config.toml
encoder_arch = "vit"
model = "image captioner"
dataset = "rendered roads seen from a driver's seat, with toy cars, trees and houses"
train_examples = 72500
image_size = 64
crop_scale_min = 0.8
horizontal_flip = false
translate = 0.06
color_jitter = 0.1
tokenizer = "word"
vocab_size = 35
encoder_norm = "layernorm"
encoder_norm_position = "pre"
encoder_activation = "gelu"
encoder_mlp_ratio = 4
encoder_head_dim = 64
encoder_fused_qkv = false
encoder_bias = "all"
encoder_qk_norm = false
encoder_parallel_block = true
encoder_dropout = 0.05
encoder_inner_norm = false
encoder_moe = "expert_choice"
encoder_num_experts = 8
encoder_moe_every = 2
encoder_expert_mlp_ratio = 1
encoder_experts_per_token = 1
encoder_shared_expert = false
encoder_patch_size = [8, 8]
encoder_conv_stem = false
encoder_layers = 10
encoder_width = 192
encoder_positions = "learned"
fusion = "prefix"
label_smoothing = 0.05
decoder_width = 384
decoder_layers = 6
decoder_norm = "layernorm"
decoder_norm_position = "pre"
decoder_activation = "gelu"
decoder_mlp_ratio = 2
decoder_head_dim = 64
decoder_fused_qkv = true
decoder_bias = "all"
decoder_qk_norm = true
decoder_parallel_block = false
decoder_inner_norm = false
decoder_positions = "rope"
decoder_prefix_bidirectional = true
decoder_connector = "mlp"
decoder_tie_embeddings = false
residual_init = "scaled_by_depth"
optimizer = "adamw"
learning_rate = 0.00085
beta1 = 0.85
beta2 = 0.999
eps = 1e-08
max_grad_norm = 5.0
l1_shrink = 0.03
max_steps = 6700
batch_size = 128
epochs = 11.8
lr_schedule = "cosine"
final_lr_fraction = 0
warmup_steps = 330
weight_decay = 0.2
Rows from block 6 of the image encoder of a small image captioner, named by matrix and row number. Rows with one number belong to one neuron. Each number is 500 + 25 x the weight over its row's rms, rounded and kept within 0 to 999. All counts start at 0. Numbers have three digits each. After the name is the row's rms in percent of the matrix's.
After each neuron's rows are labels from the 100 images, of 14976, where the neuron reaches its highest value: "colour at peak" is the nearest of a few named colours to the mean colour under the peak. Only what is clearly more common there than usual is listed. The data: rendered roads seen from a driver's seat, with toy cars, trees and houses. In brackets: how many of the 100, against the usual share in percent.
# fc1: MLP up (encoder.blocks.6.mlp.fc1.weight, 768x192), inputs 64-127
# fc2: MLP down (encoder.blocks.6.mlp.fc2.weight, 192x768, transposed), outputs 64-127

fc1.151 836:500488511500514508454500513502475494528500528500494500517500502515501543500463515495500503501523500500500548425500491499497586501500499480554500535504512557499462496476498417501514490500493501
fc2.151 716:504519500496500503497505500493506501493497500501500554480525473500441476466494499499500500503486503500400490500514501497500498501500500523500515501500502480501453505491503528494496519501504503
colour at peak: grey (58 vs 24.9)

fc1.764 416:500505499500543440499443501500497496501506500535500505507500491515618500523457533500499493480500500513475500500501492398502500413515500498500499501445499503500498493471500477581554472501500501
fc2.764 229:500503504499500500498496501492500500503507500500500500499504502494500495499497500515498482508498511500683471507494499585561415547499514511500502507498502501527461503490543501501500495502499574
colour at peak: pink (26 vs 5.7)

fc1.684 675:501499500495538499501500502500494500503500500498499498500493529500515499507501500491461498499500500472500532485500497503501545473589483500508471502500500600479500502500500525524497496501459501
fc2.684 644:499500500500494500563497500500503501501516494500499496500586497496500498500499516500501493500500500545500500507511497499483500497388500502523500500498506372494499483540501410501500492446502500
colour at peak: blue (62 vs 1.3); cyan (32 vs 13.2)

fc1.478 625:515504499492499434488501499500469500500500499501504500500500507500500521488501464473492498501500503498500619473506485500500507504523461523500500501505500552499500513496500510501500500503465457
fc2.478 654:500500499537498500500500499500500492553500500500498500499501497500465500532500500507500501500507499500499454500500500501569522498500500500501502515500512500500500499499500459504503446450499500
colour at peak: brown (68 vs 34)

fc1.680 803:526484499502500493511465492472500500499500569493500478496500500500478500500499499502500502498502503492500548503519499500490500500500500500537500499502499503501466478500500501505500538500499499
fc2.680 930:491503499538523502502515504500499479501501498502502502447506500500361500499611499499505500447502495502502498500492495542496506501527503499494516450499501500499514475500500500498500500501500500
colour at peak: grey (84 vs 24.9)

fc1.492 810:507504500501566418500501500473499500501501485500505495537468518499527529502500441452500494503500497500526579436500502502500546442499501503506479501507500496500500501424504499493500500501462455
fc2.492 619:500500500502500502500490500505562500501501504500500499499500452499483444499499516500562500502500498500500495505501499500499458500500500500500548500500501479495500500499501483504501498394499519
colour at peak: grey (54 vs 24.9)

fc1.571 880:500501500529557414500417516500500496500503515547500505510489502520563499499496515502501502425500503500500497500557501481500500413501500498500499500464498524511499477477498499550538474501502502
fc2.571 803:530470521499500457499495527539502501502508499470480485486501500488501499498549500500499496507522525501555498502498500556502465539490500538500548497497501500507464501498509500555530499505499513
colour at peak: grey (59 vs 24.9)

fc1.30 701:506506505501498460500501498499474457500516500500500500504501499552516500452502470504499500500493500489498593498554486496500543515499485494509529452500510500429500500500505498500501547501500479
fc2.30 841:499500499548470500500531508501500491592472505500481501490534502441446501502502500500492500501501498501500405498525528500601504503494500499502500500496516502500499498500500500508500447497465595
colour at peak: brown (63 vs 34)

fc1.344 580:511510498500530486496508500500494500512510501498500500499488499499502510500485505448498500500500500500496610442498480468454581492558490472505481500500499598500500433476495499501496501500500500
fc2.344 376:502504500500475498498500499498500499499502500502493500500577500500494492498488520508499499546500503503500464502502500501501501504501499513500532496500513445500473500500501500502506501434501537
colour at peak: grey (59 vs 24.9)

fc1.661 799:500499500493507475493500500500478504500500498500498500507450567500502509501502492455467499501513500499516544409505501505502501466585500501499472505506500580500500502485515510537499481507460500
fc2.661 733:500500498520485503500500500501538501501539498500501497500530454500486490500498500517532504500501500532486497504505494502490520500438488500500499534501535404471501489500500427501500500438500543
colour at peak: cyan (61 vs 13.2)